From a checkpoint of a small image classifier.
Training: batches of 256, held-out accuracy 100%.
Data: trained on abstract colour fields from 500 small random pattern networks, 203450 training examples, 26.7 epochs.
Rows from block 3 of a small image classifier, named by matrix and row number. Rows with one number belong to one neuron. Each number is 50 + 12 x the weight over its row's rms, rounded and kept within 0 to 99. All counts start at 0.
After each neuron's rows are labels from the 100 images, of 14848, where the neuron reaches its highest value: "responds to" is what is common among them; "patch colour" is the nearest of a few named colours to the mean colour under the peak. Only what is clearly more common there than usual is listed. The data: abstract colour fields from 500 small random pattern networks. In brackets: how many of the 100.
# fc1: MLP up (model.blocks.3.mlp.fc1.weight, 1024x256), inputs 172-255
# fc2: MLP down (model.blocks.3.mlp.fc2.weight, 256x1024, transposed), outputs 172-255

fc1.509:43 71 50 50 50 62 56 60 62 64 67 45 49 78 62 66 54 36 69 55 51 41 68 47 61 47 49 48 47 57 58 43 43 38 63 66 41 55 50 66 49 45 54 43 47 72 45 66 57 65 25 58 50 63 58 54 62 43 40 55 72 54 54 59 80 36 45 33 25 54 75 48 32 57 34 55 52 16 43 47 44 68 59 39
fc2.509:36 55 69 61 54 45 32 40 33 39 53 48 54 35 38 35 55 71 50 27 48 50 29 49 36 61 48 69 44 31 72 35 30 53 38 48 36 56 35 44 60 62 34 53 31 53 40 25 59 42 83 52 47 27 48 61 59 64 45 38 52 66 60 63 26 76 52 71 91 61 36 48 38 53 56 62 49 64 44 48 39 29 61 72
responds to: fine detail (38)
patch colour: grey (73)

fc1.752:62 48 41 52 58 61 47 54 23 35 56 50 56 31 34 40 53 39 50 30 50 40 42 73 57 68 71 55 59 52 53 37 52 54 53 46 31 51 65 62 32 57 31 37 55 65 52 62 59 50 78 41 44 49 51 46 44 60 46 38 68 47 49 11 46 39 55 41 84 74 70 43 58 49 58 56 20 47 55 47 26 35 31 48
fc2.752:49 36 34 49 38 50 58 44 84 74 38 60 40 56 52 40 37 63 46 73 54 43 53 31 51 45 37 74 35 60 21 60 41 52 37 49 60 59 42 43 39 33 46 64 44 41 63 46 40 43 41 30 52 72 50 66 57 37 55 42 35 54 46 56 47 60 48 58 00 57 35 41 52 62 45 54 62 68 66 45 73 52 58 46
responds to: mostly blue (84); dark (69); smooth (33)
patch colour: blue (45)

fc1.369:33 57 37 59 45 34 46 76 62 57 53 47 43 54 66 35 40 47 34 50 30 38 58 29 40 47 45 48 68 61 50 41 46 80 44 47 56 28 58 55 60 56 48 61 36 64 49 39 49 79 51 66 34 37 32 51 38 28 55 48 56 54 48 33 61 60 62 47 59 68 58 64 50 32 77 36 16 27 39 27 50 50 65 65
fc2.369:58 62 68 63 31 70 63 64 42 50 53 52 66 58 32 58 50 61 43 44 50 59 53 63 76 45 40 58 18 52 56 53 54 50 65 34 70 53 43 50 39 48 50 36 58 45 59 48 40 40 52 28 69 64 45 28 63 52 47 42 44 45 63 37 40 53 47 37 58 49 36 39 34 73 42 58 41 43 58 53 83 39 39 61
responds to: mostly blue (47)
patch colour: purple (46)

fc1.39:22 73 56 58 62 56 58 53 64 53 56 34 43 46 47 57 36 49 32 75 19 63 54 54 64 42 68 60 37 68 34 52 48 47 69 48 44 58 64 57 35 41 50 63 49 52 51 71 51 50 56 87 51 49 58 53 41 52 33 49 57 66 59 47 44 73 59 45 39 30 59 59 50 49 58 50 66 72 20 42 59 42 33 46
fc2.39:86 57 66 44 36 45 29 43 47 62 45 63 59 52 41 43 62 56 73 28 69 43 51 45 41 68 51 38 65 41 54 38 44 56 54 57 69 46 41 58 57 44 46 44 52 49 59 44 75 67 50 29 52 65 40 57 47 43 59 68 54 47 49 47 35 44 68 47 44 57 59 42 62 40 44 43 41 39 66 49 56 54 58 47
responds to: fine detail (78)
patch colour: grey (67)

fc1.237:62 59 53 47 51 54 64 60 31 58 47 44 53 54 66 45 55 28 50 49 38 60 48 41 58 49 62 56 29 63 55 56 52 75 34 51 52 58 54 44 46 51 72 55 56 50 51 29 52 48 63 52 59 28 52 49 51 38 57 38 70 42 58 59 54 50 53 49 54 47 45 52 39 33 26 44 43 52 49 37 29 42 26 66
fc2.237:24 36 40 52 54 60 49 49 76 36 33 43 26 53 51 58 51 55 30 50 46 48 41 50 50 63 47 48 68 41 42 51 53 51 38 53 54 37 53 35 53 52 12 56 53 60 44 53 58 42 59 52 47 61 51 58 52 70 46 58 68 42 39 42 64 48 43 64 58 55 39 53 34 47 58 57 42 54 44 52 42 66 42 40
responds to: mostly green (37)
patch colour: purple (58)

fc1.450:55 40 36 64 31 44 24 46 66 39 62 61 44 54 52 39 38 51 66 39 59 47 51 68 64 50 60 51 41 58 71 48 32 62 34 53 27 40 36 25 31 34 67 62 43 69 44 45 34 52 52 52 59 45 43 45 70 51 70 50 64 45 61 57 54 52 32 31 51 23 58 67 58 34 48 41 51 58 43 64 66 46 45 54
fc2.450:54 62 50 47 60 41 60 59 26 41 54 51 57 57 40 48 47 35 30 41 38 39 44 55 40 47 40 40 51 22 41 59 47 29 44 61 74 37 65 64 64 70 42 40 44 46 51 63 35 42 36 44 33 34 46 43 59 39 56 47 66 60 45 46 37 40 55 79 16 64 46 35 44 75 59 56 37 61 39 53 33 57 43 52
responds to: smooth (48); mostly green (44)
patch colour: green (34)

fc1.764:40 46 55 43 37 42 52 52 39 39 48 43 55 67 24 57 48 63 53 50 64 54 65 35 48 41 39 44 41 43 51 54 59 68 64 65 64 29 30 29 21 36 38 32 46 67 53 40 48 67 51 52 45 36 22 71 24 76 43 43 38 50 53 57 50 51 63 39 64 44 65 52 43 52 40 73 60 50 77 38 52 33 68 55
fc2.764:66 51 56 63 55 49 44 55 67 49 30 57 43 37 69 49 48 52 37 40 50 50 37 53 44 56 49 55 47 60 30 34 33 30 43 37 35 64 61 58 75 69 62 68 52 43 36 47 29 59 53 46 44 59 56 44 68 30 44 48 69 48 38 48 51 47 44 50 53 58 40 49 37 44 45 22 39 55 35 49 50 65 63 58
responds to: mostly green (37)
patch colour: green (30)

fc1.179:32 68 61 36 56 54 40 55 48 38 48 44 61 50 37 49 56 48 50 64 73 71 29 44 60 27 79 74 65 53 62 65 63 50 48 56 75 58 45 54 36 43 49 42 69 39 51 63 50 43 59 67 44 56 65 37 27 21 32 40 39 34 53 48 50 69 51 51 67 29 65 43 36 39 56 54 43 67 39 52 35 54 43 24
fc2.179:69 52 60 49 62 50 61 41 70 58 46 55 46 58 54 34 43 51 47 22 57 31 49 60 35 72 46 43 42 48 44 17 33 29 58 28 40 42 63 56 53 46 60 72 36 43 40 57 55 52 37 53 45 39 41 57 64 59 47 64 51 56 54 66 56 46 43 38 42 54 37 62 64 52 53 54 42 24 55 61 79 63 63 54
responds to: mostly blue (37)
patch colour: cyan (36); green (29)

fc1.348:19 50 58 44 09 46 42 52 57 62 45 46 60 50 30 68 48 42 42 44 52 37 51 46 56 56 27 52 51 67 57 54 60 44 53 56 57 66 61 67 75 48 45 53 40 47 45 40 51 62 52 36 45 44 62 50 47 43 53 53 47 39 58 26 68 61 43 55 53 35 40 62 30 55 34 55 43 50 43 50 51 43 48 47
fc2.348:65 49 55 61 82 45 43 75 55 48 45 48 25 62 34 48 48 70 48 59 40 40 52 44 62 47 71 49 61 37 56 41 52 66 44 59 44 42 36 24 36 64 55 37 62 46 58 56 52 40 54 51 48 83 43 52 42 28 41 51 53 62 56 59 31 29 31 44 46 67 58 42 74 42 52 63 49 65 41 58 55 49 52 44
responds to: dark (44)
patch colour: brown (30)

fc1.261:50 49 80 46 34 45 41 42 58 63 41 52 41 50 66 57 45 53 44 55 34 55 41 44 59 55 62 47 46 54 34 42 61 38 44 22 58 25 37 42 53 39 40 44 77 47 54 45 47 62 29 29 40 50 64 29 56 65 46 70 58 46 41 44 39 66 43 62 61 76 67 57 66 70 34 64 38 58 50 53 39 42 44 52
fc2.261:71 59 62 53 53 58 51 46 21 43 66 44 69 50 40 59 66 53 57 52 65 41 41 53 38 59 30 63 62 30 46 54 36 47 55 78 35 63 54 62 63 53 84 64 43 59 54 48 62 63 61 78 57 42 50 50 53 35 28 40 45 65 65 55 48 63 46 44 53 36 40 34 63 21 39 36 68 57 47 52 59 56 50 43
responds to: dark (36)
patch colour: green (37)

fc1.430:44 87 29 54 51 41 60 64 37 35 45 41 53 36 73 49 46 44 39 59 46 67 42 49 71 55 63 68 46 47 46 58 69 37 53 68 60 40 52 54 43 39 51 50 64 21 47 46 48 43 44 20 62 45 23 41 61 29 56 56 62 22 62 61 29 44 48 50 75 45 69 50 44 44 43 52 59 48 54 45 58 43 43 48
fc2.430:50 30 46 42 53 47 61 51 57 49 61 64 43 44 36 49 55 43 64 42 52 39 56 53 28 51 50 57 45 43 53 31 40 61 67 28 65 42 60 50 55 47 77 56 29 42 43 46 32 55 37 68 27 50 54 50 42 42 45 43 57 44 53 61 72 63 58 48 00 43 38 51 65 60 62 59 41 38 43 45 30 54 57 59
responds to: fine detail (42)
patch colour: grey (61)

fc1.36:38 48 69 28 32 42 60 49 66 61 60 59 49 55 48 36 69 51 57 19 39 56 48 46 41 52 32 57 63 48 51 34 43 48 59 72 55 80 58 46 81 63 59 36 40 38 50 58 39 55 68 25 39 24 28 55 40 47 29 55 45 58 73 50 50 44 42 44 39 58 56 34 71 54 36 60 50 44 60 45 46 48 60 36
fc2.36:62 43 34 51 64 48 29 58 33 49 55 42 56 68 67 64 35 51 39 72 42 49 41 71 54 54 49 57 42 83 51 46 51 45 61 43 25 41 49 55 61 63 59 71 59 53 60 42 56 34 52 73 63 44 57 61 41 37 53 41 43 56 46 39 55 42 56 48 73 57 33 75 52 51 58 42 52 71 65 63 15 50 41 42
responds to: smooth (45)
patch colour: purple (33)

fc1.416:42 59 52 36 37 60 43 53 28 15 66 46 84 52 46 45 55 53 41 55 37 40 38 65 40 44 65 46 56 45 50 64 50 69 63 85 37 53 40 36 52 55 49 56 57 63 59 78 51 48 47 49 43 59 70 33 53 71 56 57 49 64 61 67 39 42 44 43 47 54 39 36 42 98 39 44 58 23 50 53 33 52 39 45
fc2.416:48 44 47 52 65 48 56 62 51 84 43 65 11 57 74 69 45 31 64 54 55 45 70 35 44 51 23 48 77 27 45 43 48 44 49 48 51 44 51 51 59 59 38 53 41 45 29 16 61 41 55 54 64 49 51 47 42 23 48 59 62 56 45 28 43 51 53 59 56 65 41 76 35 25 43 38 63 62 39 56 47 44 56 47
responds to: fine detail (34)
patch colour: brown (32); red (26)

fc1.214:42 56 36 36 38 41 68 59 32 40 40 43 50 50 47 37 40 55 32 62 73 47 61 60 50 44 33 59 65 63 53 68 48 65 34 52 41 54 47 62 35 81 56 60 53 56 59 41 65 63 46 43 57 59 29 46 53 59 39 39 50 64 26 42 50 47 52 64 71 43 51 42 44 55 53 62 65 56 26 36 50 64 75 55
fc2.214:50 39 34 69 57 56 53 42 53 47 30 50 69 59 56 48 42 59 25 49 49 43 48 63 40 40 48 34 56 50 42 22 38 62 48 37 29 55 44 59 44 51 47 66 43 22 47 62 67 41 44 65 57 43 38 38 36 40 40 55 47 61 67 38 67 49 68 45 60 48 43 51 52 54 58 45 57 57 75 68 34 58 49 53
responds to: smooth (60); mostly red (31)
patch colour: grey (68)

fc1.67:64 24 45 65 38 75 47 63 37 56 51 26 62 52 38 44 48 24 49 40 45 63 60 32 54 70 44 59 76 54 71 57 59 47 46 32 67 38 65 65 47 30 52 49 33 51 63 53 42 44 53 48 24 43 28 35 65 41 67 48 49 66 61 67 49 59 54 32 49 55 50 52 40 57 27 45 44 31 45 72 48 74 48 49
fc2.67:31 70 83 45 40 40 56 33 83 41 55 49 51 53 59 64 54 74 33 55 50 38 69 58 49 53 58 48 40 37 42 49 39 46 66 72 27 73 24 49 51 50 59 42 66 60 50 59 52 44 51 54 52 18 48 56 53 55 40 51 58 40 42 50 45 51 44 57 56 38 37 47 57 50 67 48 66 57 57 29 57 13 69 49
responds to: mostly green (41)
patch colour: green (47)

fc1.248:44 63 43 51 56 66 86 66 42 54 50 68 43 64 50 42 59 38 26 36 66 54 57 54 44 54 44 07 56 34 55 62 58 69 37 52 65 54 51 39 54 50 69 64 42 32 67 39 63 50 57 56 80 32 47 48 42 32 34 57 66 26 44 57 61 64 65 64 50 27 60 37 51 29 35 71 39 60 66 54 32 56 46 48
fc2.248:49 44 55 41 43 50 20 52 37 52 57 43 59 41 48 51 58 53 53 54 41 51 62 61 54 49 51 86 55 85 59 35 52 42 44 59 47 48 63 41 50 26 47 54 37 61 45 53 53 56 41 44 40 56 60 44 57 64 66 53 39 49 38 54 49 55 40 37 59 60 39 42 50 42 52 37 70 23 49 43 57 62 42 52
responds to: mostly red (38)
patch colour: purple (49); blue (41)

fc1.35:24 62 58 51 34 36 47 42 43 26 52 62 61 49 57 41 54 55 55 44 43 48 49 51 54 54 66 41 65 71 69 21 47 49 61 51 23 35 74 23 48 58 28 46 74 49 54 58 31 43 50 47 57 51 53 53 45 60 56 58 58 36 57 45 70 61 54 42 58 41 65 55 44 90 39 50 39 61 41 58 58 72 53 65
fc2.35:55 47 37 55 49 57 43 52 37 69 47 39 39 48 48 60 32 38 59 57 52 45 36 57 52 62 53 16 43 34 39 69 44 48 53 38 53 68 36 61 51 40 81 56 19 44 49 39 52 55 27 62 43 46 53 42 56 43 44 51 49 43 41 46 37 46 74 52 23 47 43 39 63 40 48 47 56 72 57 50 47 46 53 53
responds to: fine detail (77)
patch colour: grey (78)

fc1.68:56 52 72 35 39 49 51 71 50 48 54 65 60 45 63 43 44 55 49 36 43 49 31 29 53 62 49 53 28 61 41 35 40 82 37 72 30 42 33 99 58 67 43 38 38 60 57 40 44 40 48 48 43 48 55 66 49 47 51 32 44 53 55 48 62 42 63 50 73 53 56 45 60 33 72 39 48 59 42 46 50 54 61 75
fc2.68:41 42 32 44 65 42 45 45 45 43 37 50 64 62 40 52 60 50 63 47 47 58 49 43 34 59 47 41 66 43 59 74 58 55 53 68 62 39 54 05 67 59 59 33 54 42 43 58 56 47 56 35 56 73 44 67 34 65 55 48 69 49 52 53 46 66 34 51 63 70 59 45 47 57 50 47 58 40 39 28 47 44 52 40
responds to: smooth (60); mostly blue (48); dark (34)
patch colour: cyan (53)

fc1.424:39 59 59 48 59 40 74 32 46 30 43 58 58 57 62 39 58 54 34 65 45 26 56 42 44 63 43 38 40 51 56 45 42 57 63 51 50 31 77 56 35 39 53 50 50 52 58 43 52 43 42 59 52 53 54 57 59 40 51 48 44 36 46 53 57 59 15 60 71 62 50 57 57 52 70 53 54 48 74 47 56 58 28 74
fc2.424:45 63 55 57 54 64 26 35 65 98 64 46 51 48 46 45 46 61 62 47 43 57 35 44 79 36 49 49 56 39 25 37 53 39 69 50 55 45 23 52 58 74 50 51 51 50 49 54 53 67 49 48 51 45 46 25 35 53 46 58 42 40 66 40 33 28 51 41 44 39 54 51 49 51 50 50 34 30 44 39 44 45 62 25
responds to: smooth (60); mostly blue (55)
patch colour: purple (43)

fc1.559:51 70 52 35 64 61 35 55 51 52 77 52 58 58 69 48 52 61 62 44 40 65 64 43 84 54 57 64 39 44 60 54 50 38 35 45 38 35 31 64 46 54 54 44 38 58 52 56 65 66 71 43 50 51 52 50 37 35 64 45 70 41 29 20 70 53 39 35 76 47 61 63 22 55 42 34 42 52 34 39 69 41 67 35
fc2.559:52 34 50 58 41 54 70 57 42 47 55 40 43 41 37 58 41 46 75 45 67 43 48 57 33 34 66 57 60 57 47 58 49 39 53 41 42 59 55 47 49 35 52 59 57 58 52 73 37 64 33 62 66 80 64 45 64 57 46 25 52 48 47 51 28 62 58 50 38 49 36 46 66 28 48 53 44 85 62 51 26 52 59 68
responds to: smooth (35)
patch colour: green (37)

fc1.347:47 48 65 31 56 60 69 55 55 45 61 44 61 73 63 47 51 41 33 38 64 44 38 54 41 45 59 30 50 38 33 41 53 49 48 51 46 58 38 72 41 23 33 53 23 63 61 56 52 74 64 53 65 79 61 52 32 57 66 40 43 58 30 29 48 49 50 55 43 71 39 71 44 64 60 52 30 62 50 56 57 44 42 70
fc2.347:50 48 54 54 62 45 36 44 60 50 42 50 53 46 34 39 51 60 59 46 51 55 65 60 75 42 29 57 60 49 57 63 56 56 65 56 65 41 53 39 33 62 51 37 81 35 37 40 46 39 45 38 41 45 45 52 62 64 49 44 44 62 66 45 58 67 21 43 64 27 59 36 58 31 51 47 53 45 48 59 38 40 65 40
responds to: smooth (49); mostly blue (46)
patch colour: purple (58)

fc1.240:74 41 33 44 61 53 47 37 35 49 60 53 53 60 56 49 39 61 65 48 69 51 61 63 52 66 77 43 50 46 31 55 47 47 50 45 12 41 34 82 39 45 31 48 27 64 44 56 51 64 42 58 43 64 49 57 61 29 54 45 57 43 44 69 50 61 36 51 44 63 53 60 61 43 42 54 38 33 56 53 57 38 51 53
fc2.240:32 57 55 51 45 42 58 53 37 63 41 38 56 53 23 66 65 27 56 54 41 52 51 38 64 45 30 48 34 43 63 72 49 40 47 43 92 58 51 28 58 66 34 45 48 45 47 34 39 46 41 41 54 22 52 45 42 56 44 56 47 56 38 58 53 46 44 73 51 40 46 25 20 53 56 44 64 69 46 74 54 45 45 47
responds to: mostly red (50); bright (40); smooth (33)
patch colour: yellow (35)

fc1.59:32 68 55 70 35 46 48 37 69 36 38 41 36 43 52 54 48 55 44 45 46 44 51 57 43 41 54 74 40 25 46 33 58 53 44 49 46 51 48 53 51 42 10 35 80 42 51 66 41 55 34 33 46 28 71 42 56 45 64 61 56 49 51 43 65 46 48 61 63 55 52 66 54 66 57 62 57 63 50 61 41 63 41 52
fc2.59:51 28 58 56 50 55 63 45 20 63 50 62 52 50 44 40 52 40 57 57 47 59 45 52 74 59 46 18 45 69 56 48 37 36 55 52 35 44 57 45 55 56 99 53 37 44 38 31 67 62 58 43 56 58 43 51 44 64 41 31 20 45 46 52 33 54 39 47 25 44 57 51 65 18 64 48 49 48 52 50 40 42 51 49
responds to: fine detail (66)
patch colour: grey (92)

fc1.245:34 42 60 41 55 43 63 34 56 28 63 44 59 67 44 42 23 48 29 66 47 42 41 50 25 38 47 52 65 55 46 38 49 69 56 36 46 67 48 53 36 60 54 61 39 52 36 54 50 52 51 21 12 55 54 43 64 48 48 55 41 55 58 61 44 67 67 52 49 55 44 38 39 59 49 64 48 52 39 69 52 66 59 67
fc2.245:67 56 49 51 46 58 43 72 51 63 15 60 62 43 51 58 45 51 69 34 70 43 60 52 78 48 44 52 51 42 45 67 48 61 52 62 44 49 43 59 55 39 20 55 69 48 79 31 60 46 29 55 63 54 44 46 42 55 51 37 67 50 57 58 65 41 32 38 57 34 77 61 57 57 66 47 51 48 51 24 46 28 50 53
responds to: fine detail (69)
patch colour: grey (62)

fc1.565:42 63 35 36 75 41 55 50 63 23 41 59 44 41 59 46 54 63 45 50 42 45 52 39 43 43 45 36 41 61 50 57 60 49 44 56 47 50 33 43 72 29 67 49 53 36 63 43 49 59 61 49 52 48 56 60 54 48 72 36 39 49 53 50 40 57 61 50 41 51 45 69 52 67 40 36 37 48 52 49 13 44 62 41
fc2.565:40 47 48 76 40 47 46 45 52 77 40 47 72 54 65 45 46 62 61 64 55 52 43 58 53 59 49 75 26 24 43 46 41 58 65 51 49 60 60 51 44 58 47 41 47 55 45 80 48 65 27 52 49 67 48 59 39 67 44 68 61 60 33 61 76 52 62 58 64 57 35 29 42 48 35 50 59 18 48 54 77 60 52 61
responds to: mostly blue (57)
patch colour: blue (40)

fc1.208:59 50 62 50 18 46 48 62 65 26 56 30 45 44 50 55 79 48 73 49 40 66 51 46 53 38 68 55 30 54 29 53 65 56 61 42 56 44 50 58 44 28 60 53 68 59 48 35 46 45 44 62 57 21 46 42 57 37 44 67 41 37 61 62 50 42 42 67 56 48 47 41 68 56 38 40 41 48 53 76 51 82 68 56
fc2.208:60 38 46 60 56 66 55 46 37 66 52 64 46 44 46 62 26 51 45 46 44 41 72 56 58 54 49 60 49 78 49 54 62 46 45 61 35 52 67 41 47 78 48 35 35 41 73 61 38 37 62 32 36 81 59 45 41 57 61 41 66 46 46 67 42 57 47 58 61 39 41 40 44 00 54 38 78 47 42 45 69 58 48 46
responds to: mostly blue (34)
patch colour: yellow (41)

fc1.661:46 38 60 64 33 44 62 50 78 23 36 39 51 49 35 52 49 23 54 54 55 14 47 50 30 48 20 24 47 54 53 47 45 47 61 60 48 61 31 61 63 43 75 49 62 53 42 52 40 45 42 39 72 47 60 26 57 68 56 37 47 54 67 60 57 61 40 31 64 61 46 55 34 53 50 50 59 78 48 50 54 51 38 48
fc2.661:48 66 25 59 45 39 42 55 27 77 48 48 37 47 56 50 35 55 39 54 56 45 28 65 68 51 51 58 45 61 37 52 48 45 47 50 43 64 40 30 57 65 45 67 34 50 39 53 48 47 54 61 38 58 58 62 43 54 38 55 62 45 64 46 19 60 55 57 41 34 59 41 36 45 57 57 37 48 44 71 58 45 58 37
responds to: dark (47)
patch colour: brown (35)

fc1.673:41 46 65 51 49 46 39 33 68 19 44 55 57 52 72 52 57 55 45 48 54 45 56 56 36 40 52 69 64 59 51 49 71 64 51 59 58 61 71 60 48 62 55 49 42 48 48 30 50 40 11 51 37 44 56 52 37 40 49 57 51 41 52 57 41 43 78 37 56 55 54 62 64 52 41 49 51 61 44 26 25 54 50 46
fc2.673:69 58 79 22 44 42 48 57 58 47 60 34 59 42 43 59 63 36 84 50 36 60 68 52 49 42 44 35 57 58 66 47 41 63 47 60 66 48 50 43 56 63 65 27 39 52 63 61 65 62 51 52 54 54 54 46 57 59 48 33 22 55 60 43 78 53 56 64 38 44 42 28 74 53 58 38 44 29 60 48 37 64 61 50
responds to: dark (38); mostly green (32); smooth (31)
patch colour: brown (30)

fc1.255:48 71 51 47 31 57 46 34 67 66 41 32 47 51 50 45 59 68 55 58 61 28 49 52 45 49 52 47 67 46 60 30 45 31 33 35 64 56 45 55 50 49 65 49 42 63 56 48 29 45 56 44 70 51 52 50 40 50 57 62 63 53 29 46 70 32 37 38 43 53 30 38 42 50 64 46 37 16 35 34 59 46 58 60
fc2.255:46 46 58 54 39 33 62 40 35 44 35 66 57 49 54 59 18 61 54 43 53 60 53 61 61 49 59 42 27 57 42 78 37 51 68 39 45 50 54 49 37 47 44 39 35 46 52 39 51 35 44 51 61 30 50 56 46 54 44 40 28 55 49 68 46 54 55 47 33 61 38 69 48 56 64 27 57 69 66 56 39 56 32 61
responds to: smooth (55); dark (38); mostly green (31)
patch colour: blue (27)

fc1.127:48 56 53 52 58 57 70 46 56 51 36 40 57 53 62 39 60 57 47 57 47 60 49 60 47 55 55 50 44 44 52 56 43 47 48 37 42 57 60 43 58 45 44 60 58 56 50 37 29 37 31 46 62 42 65 39 38 50 69 55 38 36 52 45 54 84 44 71 63 62 68 50 41 58 47 58 59 48 64 60 38 67 40 31
fc2.127:51 40 44 40 56 40 32 41 55 39 57 63 47 41 72 62 40 46 40 44 43 53 44 52 30 46 54 48 47 46 48 62 44 50 37 48 26 38 36 68 51 47 42 56 47 53 35 58 58 58 57 70 26 33 45 73 65 36 51 42 57 58 30 43 64 53 77 29 53 40 40 60 52 62 63 42 33 61 45 52 54 43 44 66
responds to: mostly blue (32)
patch colour: pink (61)

fc1.449:53 68 50 52 41 27 50 29 96 75 57 52 39 70 77 58 39 39 60 51 52 52 57 49 52 27 46 44 63 70 47 41 49 52 32 47 59 57 51 34 50 52 56 47 45 26 48 54 62 65 44 67 49 49 33 51 44 37 57 47 52 61 45 55 44 53 65 41 65 41 28 35 62 70 62 35 35 11 64 35 32 43 49 53
fc2.449:45 38 43 61 41 61 61 55 22 36 29 66 48 32 28 44 67 66 54 63 45 59 60 52 51 64 54 68 46 45 43 70 39 43 54 82 42 52 69 65 55 54 50 46 50 65 54 69 37 38 53 61 47 52 58 49 41 64 61 51 47 49 59 45 44 33 49 67 65 53 71 56 34 29 45 54 61 77 33 63 45 60 67 25
responds to: fine detail (39)
patch colour: cyan (33)

fc1.761:33 45 47 32 45 34 54 29 72 38 40 70 63 74 28 57 30 68 45 30 36 55 35 33 56 48 46 53 51 62 34 45 64 58 49 52 47 35 34 50 43 58 70 45 56 57 50 42 63 70 47 58 65 37 46 47 65 47 64 47 43 68 63 67 46 30 51 60 57 52 49 63 49 52 51 54 55 48 51 45 48 64 41 44
fc2.761:48 54 48 40 65 48 43 54 18 39 49 43 51 42 78 54 78 48 48 54 49 46 65 57 31 73 49 52 37 50 62 37 66 37 55 35 64 62 58 67 53 41 25 63 58 64 26 41 35 37 60 36 39 63 47 64 27 49 56 71 52 44 43 40 50 72 37 54 38 54 39 41 61 47 35 70 46 37 51 50 54 57 58 68
responds to: mostly blue (31)
patch colour: pink (35)

fc1.229:61 55 47 46 57 31 51 66 48 57 35 67 53 50 41 56 56 55 55 43 36 35 39 41 36 41 70 40 47 37 40 63 35 49 34 36 55 64 58 25 47 39 46 63 49 32 34 28 70 57 40 71 50 32 70 38 61 60 70 47 44 45 42 33 69 53 42 50 42 47 51 53 27 51 59 47 33 56 57 38 27 54 44 37
fc2.229:52 48 38 26 35 61 65 44 44 35 52 35 57 57 64 65 29 55 35 56 53 61 49 46 78 65 44 47 52 67 62 39 52 43 48 11 59 41 51 38 63 68 49 57 56 70 65 72 37 43 51 34 53 70 57 83 50 56 45 50 60 53 38 71 32 35 36 50 42 65 26 39 70 51 40 81 56 44 44 50 51 48 50 49
responds to: mostly green (32)
patch colour: blue (82)